{"dataset": "drawn small creatures on textured ground", "crop_scale_min": 0.8, "num_classes": 12, "activation": "relu", "depths": [5, 5, 5], "optimizer": "adamw", "lr": 0.0023, "beta2": 0.999, "weight_decay": 0.1}
Rows from block 7 of a small image classifier, named by matrix and row number. Each number is 128 + 32 x the weight over its row's rms, rounded and kept within 0 to 255. All counts start at 0. Numbers have three digits each. After the name is the row's rms in percent of the matrix's.
After each channel's rows are labels from the 100 images, of 14848, where the channel reaches its highest value: "lies over" is the class under the peak. Only what is clearly more common there than usual is listed. The data: drawn small creatures on textured ground.
# conv: 3x3 conv (model.blocks.7.conv.weight, 160x160x3x3, each kernel summed), inputs 0-159

conv.95 087:107112140136097092173124105185071101143103127158111169074162096121123096138141102142135082139122116135102165110086096091127108113110119070158122099110096093133090112113113100158136129092074123095098096150108109063088098149095108113150144120117083098127108194176141119165146070119137089170124042080125123131091131132135126120048074103045135107095061098080107129059142168129115195101120119158191110122107108160085147080088154079116173134120106114118097121170157189108135153158086100
lies over: body

conv.133 121:163080106134100124134126119160129066116106111194103155111132126108060093160095110075159077122090064088140112081099097170137097136110151069124116090149067093103112107058064182127134093098101121114149070126103109146108122118139116126133127103141099149132100187110096135115121119086174068094116090119111146114070141092104074102090162108085126156126096135093120084085139120101001140116132117111166118096110104167051144104092146079129148095133088114118107121121187163112132141150098129
lies over: limb or head

conv.77 078:110134199102152143104123096061169118130146106174125136153108114116079108077075150130160051152118092124090153151071131145102105042070188057104083127166115147121113090162113175160174110140193105098152104116073114105136142147114158116108156146147136106105147066075100162074150176137188093126139089104156075140120107093104061122110094099165113165063161103133124084099117154124098046144100114112151127111117125121144161100140141110120128150127102142114145165112067111086139114110121155
lies over: limb or head

conv.21 097:120167127072104104084083141137123132108103135123099161108101090125108131115078079100164074121102080156135126111123126108108082099113115073151123097060109145037094095117113132142159058126136089125109107121075100078119125119112163113077076118153085135109080151144147114081088128108140124112102109113152129136113112037111076115093169094075123086151123138093121071100082112071078140109077119145141126103154131168061165089094116072065187138156108150090114156157141141149065115155126077
lies over: limb or head

conv.62 103:117146092141098105183127064145096075133123087187094161142102110101130117156074096106130112110109089099119144106115103123122105117077163063131072091154103096085136072066079179143119099101132155066148102108151117100065085106123086106126158076090043140130103154126048146096109086106167078144085118114107129134107122102120064139117123112069125148107070131085126179116169129100061166117110117114126094140104101116082122095112109058138104111110115142102094128137153111082150156164073143
lies over: body; limb or head

conv.16 097:132115091143176066037134189099153155127141181138068091132112098089096177164111160124158095176177124119129165158120169108114137143112132150144138139082083116130104151142078119125096087148136062133139106137126104167086172170092095159157132115149140094134113193127115143120166176174099116156133080073099110169091148128137140115115112092116138149188156174105185058138158096138101045132119143155076139143121098091112095105071163092169166133135114073092112112125124069183144140122170096
lies over: body; limb or head

conv.115 082:166116125102089118126130166146136117087097089097129086108106197102116095133184144133112160078152038055069083075126130135156121132159158106057117060074076147084139139122136161116142137157097169098129111111140097083178209173112149117157101116115068110114055080118100126102126133148153133084148142135109149116131151135119130108096107137091104102104094137120121135095151120142077076174095153083143120178172091146108153145152167093127186061168127068142145126116178112129134100130140177
lies over: limb or head

conv.145 090:097127149124156122181111135042138163119067140115127150156108071076166113140116133083108089113099151099096124125117115069094119065207133158098105119106100136120099156103081138119100124131125125130107111112135173081135088080074185134101147135096129189113166057115119122084128109095099062118167105140133189131127133066118114132100096115154100148071128118113117151101171183177082104094119087104137121112147139152138122104175075101080117130187166111103094146138139102120049101132057065
lies over: body

conv.0 078:149141138112104105164124133134189096086118100122120145112103134128148129175149051164166100139157121055087157089080107106128122084120116098056113083084108101104098111133094136125158089070149111115143143088144168093174139159051150095126133087146063118137098108130146122123144096165146172106185085109127213132110139169114116096147115080121112076107124126053120096113113109179082143081107134095161125124108131142125134070066148090118231126182145089121083123128141178103097095124141128
lies over: limb or head

conv.97 084:124090146093142154134114153072154164132140116145098087082068125117143156120167141156133103144125122080092117126075118090134062147128074158103091090101105072069152103070129080068130066118092113136094141108073066113171102145118160115172138108110131068134079075093144126121116074123099143109135106123107125129081077128132149092114111077115131125095146137061144074114086142151077107085104172144091092187084115077080119080110085132128126143191121108146054095085121111105164141091108118
lies over: body

conv.157 102:105148124140102149067135116075164073139103108131147067128073161176102083106147134148173129137122126149138111101149138190077109127145151131109138051178149064047128128137169149110126102129143090158134133124109107161169110088218090123115123085180112129081109074125089130080119174113130078137120168181124064103164113097141148169155197066129145127149157124099095082116146111144176063173152129115100075171169123109160109134161111113086080086119141116161164154117120084140115135101145111
lies over: limb or head

conv.112 098:101101158165050093073149153046097079130108081116155130111105044124141103121173107101101080153139132150175151138144132141123148089098154113153127146143113121152090168083136171155173110104138068094144117142080117140120144101199167082146131152055099160137113102091068109156164115077138045103122064135155161128125148080125113179095131114126123140110151083126131121105191124111087065124107127092152152094109114127124138141105064097114096100140100097160130166081107092070106102175107109
lies over: body

conv.128 092:091130120168101113080134158103114086085123064178156141077059105126139139123120117130145127121143155117143120163168124116107093118082111096090094121175123101057143102159119126120183075070116109124137116141089075116142123154102141069072101077139099129142050108122121175106104079122155164158111091146183019115136093098122118166147118115083142139119128072068110153143083121115138062095142129120119095130101085079159123130087103143110044117116124114111119147088067072097161134107159100
lies over: limb or head

conv.54 078:061133141092110127199118151172153109111130086128122112133058181098155076149156165123138076131127145097091159130109131166075122146128176132076125083114127094091083126204082204129155096128187126147187146097112114138132167141159123108101138112135112131133121166140116130059089177148153129085148050128155097159104153065122183095139123062121117133103150111060118193116183117138106158105096120081139071141134117128106093135069120100101124113125120101093087174122159152106136079102166162
lies over: limb or head

conv.5 091:079081122114108060098073121102141153110087127064091040084144160102138120141131104150111125114100133125088089125105102083108115121138092128100124098040064126114106137124087129117091127080115146111146142071133118085128134114087158127085096097114140072113133108113121113116133095102136120066130080094112101118128128127138101083111030060090117095073139088099087069082101137118084088083068141138119120109098124100079116106087150099064130123175115093169116087073124123105086083146123121
lies over: body